Weights of a small self-supervised image encoder: 4.07M parameters, arch vit.
Rows from block 3 of a small self-supervised image encoder, named by matrix and row number. Rows with one number belong to one neuron. Each number is 128 + 24 x the weight over its row's rms, rounded and kept within 0 to 255. All counts start at 0. Numbers have three digits each.
After each neuron's rows are labels from the 100 images, of 14848, where the neuron reaches its highest value: "top examples" is what is common among them. Only what is clearly more common there than usual is listed. The data: drawings of small networks of dots and links.
# fc1: MLP up (model.blocks.3.mlp.fc1.weight, 640x160), inputs 0-159
# fc2: MLP down (model.blocks.3.mlp.fc2.weight, 160x640, transposed), outputs 0-159

fc1.376:112124131186091159128110154111116164114130128123117166117120129149129145126116125125141152128128142139150156081104155120064158136154125143149097136182080138145174121105127115173159159139127126142155138095124128143141087125091108091138110139136135121116126083110093112076115111119112138144146100143109142131142122161152124106107147147154076158112140099092164134151132161096096098156164154125133163124123165120099131126166148101110109120098117180150141142094127137132078144096162109
fc2.376:140089105101118149128145169124102137133123158109115152170109130128106139122139124114109126101133136145115127132146121155126137094109193138093158090123094159180109106132153098127131071121121075113158157140136148131110133119125117127155114143123126180132124110118072140128175137119127077123134143126105104150092166143136150117139129137146127175149126132065123160092118132121154124129153122120142149118098136119088102111146121083145107078155117112112173148120096148134177177150176126
top examples: blue dots

fc1.277:072101110136156088151115144145127145116129126129109135102122120174137113169119124124154141153142140120126126138101184113121142137124100198131134141150147137071133123145145158148083107108139113113119141114130136145120119166100145111153085100153049147123149110072137130123113102142117131088167129156082126135143179135119141129129113116094182120158151148106142127157094119098151137110069144156150145131105131120105127131130112071109151125132121139114113146118148141136141182107129102
fc2.277:128099185105118144109107135143146055189134148161154133113137118091123129159083135135131170112152122180108134137147170146140149115108149155156093136132126127124149153143141068114143143113108113138110131129136097150127123128155087113160145105087112159132131107101124107096128084110116147141105091146124134156096109092107145152126105142106163118113128146123059124143151182126151151142114129114143163143106120155107123111115131138112140168076133099180119136139127124135099116111096111
top examples: grey dots; green dots

fc1.553:139124158115138096142111152129108112156144097135120153123118159175174114110117143129124093153165165108138081114120137097100128146142121180131066138128121136108150160119094141114130143096124077126153130121099139187103147160118143151122125138135118119151143117127141110132147136090135157178128123144142139125167142116118111124140141154106102146096163102107109120093112117137133095195176092106102116094131093117150194083129110114113123147130149132102128185107095157120125140103114109
fc2.553:159109130117148091106151114173161126100161164150144117189162092108138144180103128144130153111113123130132171103187095143132124149174123158105122101110114128183149110121123096105089133118157178074144145132128136115148140105115142113137113100116126124126105123164123182107082088110167098083130098162129106121143116144127130142154122104109115139103157131139134129119164152147102158119105157087120148088107086122159120134156110096120155133131136104136128133105116138117165131117132143
top examples: pink dots; complete

fc1.51:126121136111100162149134134134123109142071126147131158126120120115088136195071178108133099188123131166123139104139108169126146119102102131112131133096131127135137110161162114127103153085093123126106129132165127106140140129141142154116156113121150119136133186135122165155136113130148120095124106107129130155126125116096083135091139116183095151137123123115105140167106143154115093092119117172103121161135113146181159137112146149154131080094131153112093135121140157136107124082085154
fc2.51:160114104086126143116121134161136120148124133126089149136143119159123060125144103132139153126108142076149123105158100096087135133159147165099109173127131109133096099169120105121084118108176118140151171116122153146091114163134164116090121140137159120130115067076143144142135114129137128148114096109132154157106146095156171126116102113098126119111132122117168156104113141098116125162125162170152086196135135111131108151138128116125109131124102166137105130158163136106147125105133128
top examples: grey dots

fc1.205:101096134134135159125138139187145106137120173173137120120155104145123108131102109106123160149125153132116113109160095105161134128130106126142114125142146140102121092127146143118173132151104109129125125133152150120128084114137139159116135106113095109160145166156189119100091068096118101106144116098145112162141143094149121091107077141130108110129116162115107136142155160117144146118089124129146117202126125137105156124131135103095183109163092102125124120172114104121166141095164159
fc2.205:136102098149086172123137085139141117133145154136153159135151148109114081133102152115120121156130127139115182131136101141115158087155132121171117146137164113154140131108091091185132082111133138126093137141129145162115120141094130107097133145111114122111097133167139190147144125148131190112147107153120132154114129124139093096100125075184138108122168115110137127103135136094159099113086139124189108140099154120091123129168121123122142126145121120089159138135112119131085105116137136
top examples: orange dots

fc1.467:147094136142117152170158107134135150128165156170153132160106142118171132158114082129103133136135124105124164124135099145159150101115108087133169112119145120102118149111089117131102133155114126124111140076139115101145099133148153113160119150106142142107136108114189161193096123099140120131125133120101124158123083092106136162112119113145164108157192127105152113186138056118158115154157118130138113123146109137124096114101096148135137103146112126140114110102139129121103135075113127
fc2.467:163126153105129131117112077124142128132153108163128138131103132126182135105126125122099129124132101156190195140079100115133151080064115128128158131159125104114114119107135144199157142163118132146089136119110112123130122111166117128105173133126113139098136149147091119139158153140129111087128115099099104161135149121117147104126152103122163123190141141091115101097116111131183087100109110126141147135147131156101100117159128135138108154107128138167164116104111132157134129141133109
top examples: brown dots; green dots; black dots

fc1.367:173118134175101127114119168146156119113110151143147105128108158118112147148125144131131086095154134180138091129118183159155105167118108162103130123103094141143110145153106097165183128127115123138142130126135147099131142131122111088137152147130104141124109168089093100095149173163137110132139140115096132183145109124118145108103111149081140135117155111132132106138155111129123076171134148156130109123125123096149120111111158085143122105123092090129109119123137141115099163069078110
fc2.367:147113137113114163168124150093108106135106113127149202155161106113109171109130147154146119127100093112123135149104095127128125132107123141105113106145150191140098164108106140137100125179132124119119084108136128160111179133186121148129145132129099114106121116131125144110170127164125127149131131101104084133131130102151187139120180103123076104153119135122148132126102165137130124100117171126110115128112154151104102081140127117130075133105124130120166153108132139133121155083157086
top examples: grey dots; pink dots

fc1.373:121130118121178157112134161145086131107141162126131085118126137137135138131126117124123070112155143157104170102120116128118160139133107126143175145114162167176139150114100079161121121098129148168076116154120101109176123111140139137127151117137151113158091140122132131100157167181127077142082098152171136140122128107134129127108147168106114144075150144119137140084144122121111158138125088120132145109113129163175104125098096125164120131113107099076113121101116135124137141132097101
fc2.373:174108138139072162177137139096129142182109105126108105105103103125134159129091144145119175082087106150166137156203148119103099113148146123147123125162119124119115144096100133163086144137173150127124141112120146125120120149098119093106127125155097107119104123140142133169142140100115142127137133148076124116113099109119159106147109098156105139133125137138105126135108150127128127110124148145123137147109127070118162112096073094129149132163096126133152163104118122163130118172125174
top examples: white dots; black dots

fc1.170:157141102144135113144120190097157129146063121117122124131116150138167149135090135134124103139146133147117111110094166115125101111117132111160138154125182130141113105125108141142126112170099154093126103133112077156112116133140114128169096112149157112134136076147099169128109161065158099127130150150147070131119118138109126098147137127163162135180126103130111130114147161126150130139104170097113114152120119177145127097112104091107137140180092128126100129137156111090125112164129139
fc2.170:100107149133156131112126109118087115141114114160155116119100165133144114116144108153123132149143106112103156131131127138105129167163100114103111147136164160134132161148158103085154185110084125149101133116166114153131156131148056135141144167110096123120120125150130158138128113127133125144093145120129119129134135101110126117150142121166137114097119139093148157135170072122128083113176128142088116109162113111123159135144114132164125124105054101194080114132118144097090124158151115
top examples: red dots; five dots

fc1.454:133126135111093102129116157115079102118099096112148126096106118148149122112160125113154079143139092104127114062143153074119096184131153143136071167120156090145113139133098134113113103111124130154124119170128155133126140108141095133144137110124152107141151151102152176134135115142142151099173130116149122127113150107162114121142107131165160221142109109114154089120120132096127125138137104134129138102112110107128166126165112113179111123113164163153168130121119109127105117127124140
fc2.454:175140121100137098094131153108118081107140127129114116137136131179179135109137117136175107193106094123122144101145106157077132103134149119143091184129063130168095127170147124140155093076118127126183118135103137155173138142120163098135118140125129112141135141096121113127160105156127132116100134106124116170106116127152133113118092121143147176093105125135111113111085183109117120136102131129098151133136091136136164123143136137138159097150118142102137137097135125138114115133113095
top examples: pink dots

fc1.392:188186176146146157122114149160137139144095146119089146069166136130170156119134091085095145106122090119133132068079117138135108097144135143141100132120172166135160156142110121080095147147088146151135166125133117145109128087103104130138129094128148118138112147145147156121137128131133101122099119102137135119164141135154134136170138137128104093129127158134078106117154115151104079107135123116125125123142156129128142147137125136114130166130095088129130121118164100079098160118141130
fc2.392:108110140120112098135144140156096111144154122154143116140112173126147141120133147110155121144135089117135140122117133127129084180123139088157157183130139156130130114133118051141167180141113102103090085107173138098148139163124153109128180097117129107150114141131147095128111102130111103186095123107137119121110168117085133144111147104120129116145102126100167100148158088121138106122153138132103127095168088114135129158143104137179138128122104138162104112167129109087127118151154116
top examples: green dots

fc1.319:094133147136169125164114100132124159115165134123173101102079114111161139117087103119098111127140131098146122099111165136145154131104125123110154139144200135154091111108146110158154107177114118153148102102130126119133120158133111146130108119112122144095114083158150131182119137142153069093094162119119115182114102086079134175113145102118128098100164126175110121161144079143156098112133151135106129164132136132135092150146119124118111109115118152133149114121152136141114122138117113
fc2.319:166123158120098119147161115102183103164173158139126137100115112154180114107143139089111128101127131117116157116147096145104100140122131100131133094154143123149094167112103104148123125155157093093153138107138122132201177094135103122135143108133096115135111158119140107126096131139156130134128144094099121117112181123127106173115187108131122119164141108147118114113117129137178083101104137101151136138150122126127101106127136101107174137146110152139143081146118083123116111120161085
top examples: brown dots; complete

fc1.332:133113141128135132101139146099112121116131132115140071162111166130173174140175089097134148093135122170114113118126129127142113179120118157135122105108092138123175146091095105155163141138101150131153112094090085127113099092132132113122126126097139105121138080124099111131122134136134121148163167150159117172141127161117131081092137106114157139130187141116122149122186154104118122123115130094102170099167151137137107098110107085129134117140099160097168123143118131125140159131154156
fc2.332:115123118128114119106119081163060151109132132116111158129123138131124069104146124097129136140115176124102156097142160150131127108072138139103138112132123152106179108126094125083134115140133117115111126133163110136108176164104131128149117139147148142120128128127111133164134151165171176153096131105129122126119199184108136098145109135103197138101111097078114130119160103129163139151123143121102114103102114162139092148131146125113154092128159103124110109119117122127167148130116153
top examples: blue dots; purple dots

fc1.405:137085131157156126156140122135139147117161128116121196097154134112099131115088106115160150128136128141188082135159121109131107138112142134159147155115120167139137141136103126120121111126124129083112124151112165122123083117085141147064103143119086158147085118134104126114107149149139136110111127096138125107166127149141140136141158105148126162131131098117133118156083087140165107119127121123098129107150108141152160118201105148120147144141101153143100116103141145129157069087072121
fc2.405:103132080148138143130164124124079125094124117125155111123154168107123089137178080133131114082113134163117118142152133122082130148113160114141122154140093123066093141128135167132153136116143178153158105136122113143114117108137096117128113112087094134103118147106144148109148117109113128154145112166185113115111109122161167121132114147154133101100114126171104130148109104102141154119133155121163103108124103142149096152105166192094120124146099144151146143101092123147117157167102155
top examples: brown dots

fc1.316:110116125119150135127129096083145129120087111104151159128139134111085140152146117142079118143118137121150130151141130137120123146115064123139184093123143110132126149109134135075136134142100153114148116111089114134141167117109117129073112106125123131121098115085159113143150137145119135156114141130140101135143085196161113131121125145149112114138100106168203125142141145147101124089117112133150122134107112095150147155108105100189141138149137116142138172160149150093063174126145137
fc2.316:142158166114127081140122140132124136126121112088156118123131111136112151102170104129145171153122111113136116169121083174127114136130124101155125131075123105109135118173142149105119149111134143165166121099068104100168163126113152135115155180168160128108109137098119095114105171137121126168152112141117114121105105137145159175117149122135112162130089125134157114107137099126139122119112080123131124155097090151147110179142121082136149106073151117119098131131128118108136172160094121
top examples: pink dots

fc1.36:133120137114108136175130146125118133123135112114138161108100106125119135142123152133132148133100151101147110107121153163141115127092115128078122133108125175152083100143127098129100133150141128171102145138152114124145151148165151136130110105150146124109114098110123122158092076164168098092103116115075110161112132130141116122106124173147133099152154141150123096092171164139172155139119150147123144160151163156167104099083135116126105155120052122108156110086172152110085122108126116
fc2.36:121103139113107123098132162122090104196102148142087156131135094163130138147096161141136140121113146128149098117135099136127112107122130125101158131145152135140110152155128095144134109128084091131113123090163155134122165170102148092132171113130133117158127120108124138170088139130139159106085109106121118100136129134098143158093106076106107116130181129182173135117120117189100097130136149119125170155153121116114158170139097142146156141100097127129117110125101148129131127078168136
top examples: brown dots; black dots

fc1.202:118131151153125141126084114119125124124114123132125150074089112155140153127130114136102110139144123087147110121129107128139118147133106136121117121133146159098123139138139127152117151135124124146135101149117142148154140126117092136109156123142133103171141096115082142128136105124112151134075098134137120134124115206169122163134110165145154112146160190153185084093141156120098127144183092113100117125118158089176184157123149139128126058086130119174107117096143143096135125122105116
fc2.202:093101130143134079136140113110113097141143132106123154107123144156117111118158142112115173109158108126139181159152154117135102131101104087163099078119130143136108111139105085120121139128137107104125106114130147096115189151123174101122078133119145101133150199152094132140127155119177118091133120152109114097121142075138064131144152144151148099103120134102098145115167141101145116144092113154102120174146140145140113132139140114080159156142139117122122183136121134117141127124141145
top examples: pink dots; grey dots

fc1.305:110133135130089122145151168136114102087086116107116138128104110095157148176184112159101098101150136140155129183164105121109137133157116129148133132179159099095129140093126132114113153135129136111172142109144175124081146106104129141104140151123117182111095154119111110155079141134150139121094125076122123122106105150113117104117198121079073121159121106146155140143123133141137135140126120144132126152122124159129163090124121139155141126153097111096117134078148127117139162125102116
fc2.305:163114134085175126138084123145163169137113112162085131116131134154117146079081108095121150118134142134148130152145145114122099087101095091141126144136132126141105129147135157124122125110137138098157070160116095094168103138105144146151105128144103190151155127110144153080138080137151120166163124146130171122141122119135100122130100090136118162184102124138125095157089106151119131156159111102125149124129114139145106127124129119129128169103117152120131136123068117140081131095152138
top examples: complete; brown dots

fc1.270:197109124127159165126107146160129105132129080138132104137099141098106096125134082133085111116122121144093107121128134077141146133127137150156148125100119135090138137106134134089117110117152106142126105133131143143185152110128135110187134159150107109178158148126146110131143119066188167126125122139117115132094102145127154152134135157151135089133123137117108125126107146124118106145163173105157115126114214136159135098127104116139172117145134086107131122132157157114110125121116087
fc2.270:075094075120153129092124112090127155137158142155152139128126154168172137091164132134147161156125104114125131154169134141137088110113139127114102153133115112140126093106131140103100150156138155096105122111120157137100139115096097135098105111120109118100135164173136158105097101124147110111117129156102153141096138127130096121131130124109102181142131105141151142111134162124134111099105131091150099144130139144153145096165147113122112155106151111186115105087176096106108171198128141
top examples: white dots

fc1.516:104179135150085138139127103119125133161143135141089069111101153113145116134133165148099096168143102148134129123135121157105143157120127138104126130109149157134153147087135165117083157189108125165101123127094160100110155084132078112134116120095191119140104095115161128110122125144109113129118143107107112154121157152108106151137123103170132111102184111133140163122116117118135162117147128117145087154154125108165159144150132100147100137155110108112098099152133131086114126122116181
fc2.516:123110179106122100146130116094076091150118140148140113147139164117163116125150149098158138143113106102119137144139136147162128085116155114150155079118123139127149090180102121103167141128111117101166146122159145104103153139112108134096153113191155117121134088137134061153152154156162151186140136155138138115112139115121122146069128120085124133107119096178118146139176131112146098135121118157085109131148137114108093155125134123103128122128108110089112128150141125136126162118110093
top examples: red dots; five dots

fc1.320:068134142128126133128120151092171109142116109139143134118176147124166091126142142096111137090108155105121139116094140129108127132143141130114183121122091180148152108117123147141104118108139155144131140116124184121151132106121102106109139129126098119083184143126129088086100129133129114162143120097071132126097099146115167133090105171134101145147174118109152104112150130105111111101183138123145127119106086143114163140121118117094112105132144145192167135125133145152135091173149138
fc2.320:111095143119179134125151163131138177156107091113137112144106128099108158161131093092117152094141151094094126176100162163084140090133196124154150133152085164147128115098168147131117086085110107114113138121146143119155127122121135092124131118117135123107145151126117170097146139130134126099130106111139123136086145188116133144162115165139114143113152158046144129128112135140110118095138113154174148149161145110111158110132122120108130109128097114117134138135101102120153104136144122
top examples: brown dots

fc1.509:094133154125138128119101115133136121135149184100116120121106130163106108136104094124126167129147157138160114091149136117119116088139124131168142141159122157130134089173125119166101110153135148134112078140122132134128104153158142150121141126097092114157146148150115110133124138128132120138133086154159187137119141138143068118144147115102128117121125152089164089115122165170157089109126111128099141104135117138082217102162090159127144093123128135143091098170157102117139096122103119
fc2.509:155148110135122092092165156100172133179129127093106176123153104101107108141172147122177094177156143125118182145108122105070095092124132139128103123124104118093105167165117132099142101115135155120122135152150141124136140129135154157106123125135073112117095157136122138111111135123194157097133149128114119155105107125114158137138128122109135097134161157151138170109090143109110175130168137143115125113137100147128091154145132146111117144146131132103099093124089099131134131137096096
top examples: grey dots

fc1.149:138161181129124134155162107128153149129127148117164116118170117108096147133138157107108106118157116183083110146127168120146126119139112151154136137136109144188086131129093123109096121149112072140121131150107101122108155166162119095103107133132130137125134105089121120142123108101174120147078096129159146122107115111079120111139136142089100118076105120099111136142146140082118140116127115135063172106146141102118150139130117145163136122133150105137102134124154168164164182132125150
fc2.149:108120089095152158116146139093134147195112147118112167152131133168122119114144099152109118097147125167109098116121149122095139117156126127124136147126144100154115117097137163127181120098119195147119130127126116086129164135090142110138133173151121185124070121107131109177097118137151140138122091084123158147110100145090127126103129111125116154121137136153125125110122135145079128145152194108152116125102120159099085124121080133135082139109128139148116106126144112120115142152164151
top examples: white dots; complete

fc1.63:114051136112146116133096124128114165105129103136125145149117152131117129150144152148145072131118182133084126098145148146169155097132112128093149127146120119113164165104120092174131142085174122153107129122115121109119140118130159127077090116145102118130126154136097150119142106127121135107119068127113126101141150140141118108096124054148081164134155121142151153158116161110171110156124109183077150126126129122157139155124139162140114128111118128105141155136149150118151137089129139
fc2.63:117127131076140152149105130118153102108090118119099128159141125167183135137123124152088127131142144120138182129122123145052138154132123121127082156146171147094117150134120133165098130153088134143143120091121110159135148147151118096102107158091158140117126111097125145148170137165099096122124123115138092126176134124109161161077146157171108118102102118121152137162140104088110109129142135150121125145135125137098087088100113159183113116133118116157138125172111148094110130135107131
top examples: orange dots; grey dots

fc1.258:152152160131115103142123121126093135137137077117139076128122141167102105079115150133108175127121105121081150122084096124129129162152098147153159110128132096109112096179128096126125143133147122143140145106134150131143117111137139147090158140184121135074119169179111142153100172096158102136123145136140155112078090141119136147149099157127132128110129122146128099148133134104119107129117102172119135126140167143176156131132140073083119168129139160107136122123153129100081111159117119
fc2.258:113162101090108145121138145125128133102129119109120149107132159120150145090133135093120132125126156127138134131142115149110082073132126101124113133120114125123119093105131168108152100109118110120106112123155155122162131090144129170159133115161136107138115168191136135126123102117138099084137117095130136145130138162147114152153127058103160122120103114131154171137088152100114130161141103162144095114079116152095155105114110194170160128182127156106120121112142134134108123185155173
top examples: grey dots; green dots; teal dots

fc1.342:115166152151142113111133129160138115139166118122114137154163156114145078122136164113128159066172138124181134109115143116140117140157142140166105127156134109147080093133096117107117113149152142122126120126133112115072113159105133100167095124106124104129122131143129125173119121151121126128116130132160142130150137123129117201062120166160100107151152133109132121114114113104141121132149150120102091132073114088119121099136129128181162162100179141107130120149146110109140113062115125
fc2.342:146136145126137154138102123137116127136137139137120161119122118135123138147107112125145125136175171110127124145149165130098109096146138158094104105103138128129152118158114136150115098095112070161139101145121086108136154114145166142135169171154081124115117156122132145102108075116114155122148124102138134092145147147115144099105137122140098196096175089116107144130128158116130155132117144111140137193088113158163144108079135146110116127135132150156102123075151076152142068108106134
top examples: complete

fc1.427:088127147109113154138125134125149102117140123124144119142142146069134112133130129066123156108131105114130106158128121175134153142093151132132094144135103106144168082123103132113100127116177142119174145109109130137122164139148131176117108144132146113090088112090141107174104101098123148155095121209142139166161140106155129168157159144156076136129159110113137132109119167101124135117141143143100117162109084126100140135158137113108100115126135156104153121120115117087151079111117115
fc2.427:116129098145102160102161112115080144152123145133106123128113085146162159120115103099168152173117110155096138108162137107088112140135095134127100148132117132181162164176124117107170114143112143139088133074121159089140111136117138115182149141115106115129091157161090129082118163123134128143112114137169138128104144171099091127148122112158110135151148144132103142160091156108135126145125129112144154099126097134173115100128125100132125102142118091125105108142149144181120129156167100
top examples: red dots

fc1.250:089133132116105121124116165153084146155125151103124145146136123136152109165132072075122087139117135115141129153110126157110177113120101144109144160169150136141091141124128115092150131162088147156174143182138140081124113122098147124126132142121165144061137135139127112153139109143155089141107119143150118155128160129110133127121109175137108073148129121152144074116129120153101129126150125135089103127140145097114090094144121138182121120175119112118112124145096143117147124107064119
fc2.250:149149095171150096136128141128097105097138117144168088084085175110106126122109171165174176105135175161107123101113131108143103150131165083137130128103095120097143114153182120114162108107107096130116107145136128118131169112159160137102151115133103140187122120124123101133107162107115158121107135167089111139114106118116142183130120112143146118106074133085094133120127148145131128091107100142144137148137108126154142149146129123146145116088160143120150123130170124139107095130133134
top examples: grey dots; orange dots

fc1.117:141120160099083113141141135133154096129175110118098079132095144114147138138138096082097143148140095117191155156148089137122135132084115143131106137154163136135130101150125144116118115102129093119116132081145119098094145113132079112142166101116131125125083147129130119131106131146125140168136138115093108094141138175155142111099156153142132114146151126142140166159124111152119135124169182162135101123156107132112160098180095109165154145138133085095127150083134141155141140091149131
fc2.117:154156176136136118157121144133068162093120116133146141118129132154091159122144142145161116144118148145105125154080118099147092120097123145136120102139141126127129082143120169105112105147100155106175095121080078126130141133112171186129145112136170119144135088148124081092149146137140139145092099166151154121172115132144146152122132117140131145109147125133155140117088092124118121108128144082067113142116091108137106130113114135118123080137120173143144190146119143112133108150143122
top examples: green dots

fc1.300:156117123128119165144100166122154109146135139103157126163146125114123152122181124125108137116114121154076132151190131138144115122126094142119154111129086105175102120127173163124149122155127136077117140094112131137142143161158161149132154104090115099108122144094117129120093143104085131107144104184122134096093145112127143137138093160088157138130079161131133154132144113130098114158121127134119109127109138096169101139119143115092149138129087066129151088112151123176162162150128136
fc2.300:135113135134137129120130100089097099155154104128147104144109103136161142159100151146111117115118123144155101151122139127119143130142169167143160106116126138138128140143152104141129183155136139148188121086125082128138113108127140080114138098123117169118127099049139149088134085091099126106119099078135150166158120121130081149133098107082144065121180166134149135155124131136148115087130140095157162141128129141147125113113115111155151116135133119156107136114131122097160135138176130
top examples: green dots; grey dots

fc1.107:121111170126122140160131138122129172147097099110131106117156137138121097151130107163132070082121124135097158081144123127145101138140092133111129147141143129111118113143127092091139104139113128150128133126168062134126132138094173109130123136108149161111097136147078139159136087180163143131128113123123126154117119146123125079109156142176102061114182114139136130114127136125116151114129141133120164098168111122136069148134169123106156117164120151095109132161103128175142138153157110
fc2.107:155132111135160174137129111127101151104166156152136141125129115181127097099115126150069093128148151102127105129100091136133154150106131096125141137146107126092129146156155139135135071136112143109108110127106138167088172111112119094133163149095143122120108151130113109142097142097115167113147121137134111151133107134128133122152125169117099118150095140142143139139129133110201122107160060125180143178132161100134109142143107106123132158110116087129124139178111083123081157126131108
top examples: grey dots; white dots

fc1.634:114114159152123127141132134148125124126121105136085133121143145130128107146126113148089130087110114148119118098117149161141188146170158128164169097087137125118169132113127114148169157147111121108108109142128092103105140087080165121126126144134139147104094132133171126126157113169106098155100110134127147158060114116067121133151153141102145161130088097145128112126114142133126122082131093132088150125103105142191155158086152135119139124187107155128126152126118133150141132129104091
fc2.634:121100114151140129127151091126137138160111095151175124179139152126127097108172140183096122123086141102142151132152174073148099115126116136152080118146130104131092128119099128093131115117150161149147153158158144122084125164122118132085128091186158148158146128121107097134124113117120147125141129129151131114141141139160134119146118112140124090163114115146124139120086150101127115144091149087119102138116168076115141109121140114146130106115189101183133098118137126087118139101143170
top examples: complete; black dots; brown dots

fc1.477:097124093119135150158108108127138116129153112157117131114172115116155134138111154151164111137120109102112145121126120121109090158135147160107137120097131140137104131107109108171098142130082149152134134114109138144114115125099115136143170060124131078100139101137176126095094142081123101160118156137171145136119133148140138118117096150154113149104190076137144161095164132117131139104145121105109154100175114129104145107151097142141092131111091157145144115148143118102070102163176156
fc2.477:134155153165111107148151113074089133161149122125126156153113180139176092109130149108101144115101132121137174097161120145140115160153145138147148083073148131149121136129115141136152094166086098107133126141145094109143147125120095133147149161109177135140130135120119076136098118155126109145091104157116076121107110132151084151143109098126124157101146140116134097175088126113088100140099133171153129110123165101123133128104167109117153131137140109120090148158142139126112126129174123
top examples: brown dots

fc1.334:138128127162158082110126175140118157098138107144114165181146137130108141175121114147070190117131156119120118140120104149122153126124140124121102107117094119105068112158117128128118150124072137123113128119152138132087104121093121157139125114137100128150175102149090096136132154143142121167139146064170120140122123111130082131093155148144114138070130148122139168148124120127119082132122149130167151141132142093115133111105132148141147107122139119148115143159117094158158081132177112
fc2.334:111152133154112168132120129116121064161146082115138170047107125141130145090103144152131131160127113096157111100167109116118105147107117126105097118160152113135126128098118115134116071076185163107136140138132162130157119150136142172077126095149164155117145139118125093094120151127136156099128063160139146127113167114177148116171121081119130125166118102123134129123133157132120144101127119148114119099127163114120147129123139120145138099115094124133153156128145122124145135096135141
top examples: red dots; star

fc1.399:110131154137111110149087176083100101106106120126073101115151117141099114114101144102130115116118131090084163162128155099142140110137080149145136132121137120130153110119132119146120147139104122128140186148124140117162118131144158108119115145134132099150132155106133101139071115151139096140116148114121129156092143133084133150149089088088098141160106130106161094141138121154152153170126145179136097131137178078116130155096130153144149104137172171173104133102135153111122167132118119
fc2.399:131117138118156097104165134175096150107116120098108094147153115103124168128144146118126128123137166117129087119118165142135151133148106086117139177118146119149114141100081106100090096098132139096106138136093157140129162118135146078133137129144135081122113148153135146144148158107122118096164095118122148137128153144160103136116100134099155174142143155130101166160111108131168134086098114089133124158119108131122180121138177123133062180125081137138121107147121096150165116133118130
top examples: white dots

fc1.568:111147141128122144127096134114106108107086149150115167134148104141147120114170113188120165101129106141118133132137131117120168149133119126170122139176144144132129161168094143181151139181116159133158118152100105101079154152130095122155106126134140163119148116068162112114088096130118114089092122157160112147146145137131105144140127114097146138146141147148118125145087131109120152105122097123135087081122129144138106119062124096149116094104131126129100113090116131134111148132060126
fc2.568:145105161119157113068156097146109099118134137162116147108127139094129189124079153149094129183115100134166125089134113107151105134165143167111136090142114082105131120121135104132098102102115148138122117135154130140120184108159142087120124120110149146131142149122125112073133163108099113123103134094150114150126125075116130145138095120143149123101100149148132126162138139121150119083164143075103159148124121088126129120143126128144105154123133165120172125167151142173139168112109113
top examples: brown dots

fc1.183:100166152181135107083142125119083123109184122097143158087153144110114129156107088157113155119147128128117116141100125199111121122113153113135106145109138128148108148139137141079143112139084118118129098110156107131132120123140170165136147154156123148181121119102139156153103108151137170132145133141082135114117128098127082122106114075147121135116132100148145199087098114118109105112112146151120137121132109143121142144144109155129072144159118121163124080138154131115115146154102149
fc2.183:130129116130148150082126133117157131119130138143140116126126108104117142087166153125149128206114129127156126142151093118077081119133110097125093126090161121117154153123155168139099116156177166157107113141126122105103167141162146089109110091100153124113154150115139123137185164117115126107161166136128124157086100111147153106109146137092117113154141093122117147136127124092116133138101116137112129101148166112095055111123170158137146151176113138140127139126113099116154094115133114
top examples: green dots; complete; teal dots

fc1.602:106106145105149119123113135146113125098162123147138155118136126129072148152128103090147119131140134132118122150086143123113120141118112121123124100122156164113137131148070108104114108091161106119169102159103095118137125107117124155155126133122062150151148150148149112152133154118178156132159143106158131109085140156081110149122110102145131136075136106107143133163108159118079097167110155108146120157131141150182081138107143184143134103148129094105128181087107116148106147102122148
fc2.602:086178111121145123148140143125119130126117129149124147148161117114150125108134136131063145124131117141070159163146134140179095123126138107065148132104147093165142090123151158125098121158129132132115167093128123132080155154125142093143133126139131165093123101138122149117140106162133084144125151140112156212092105148113128091087122159129128090135093119122132141108133147131120130112113146163089104134121133096105127140121135153164074118125147153120121097134128117100137154154177091
top examples: complete; nine dots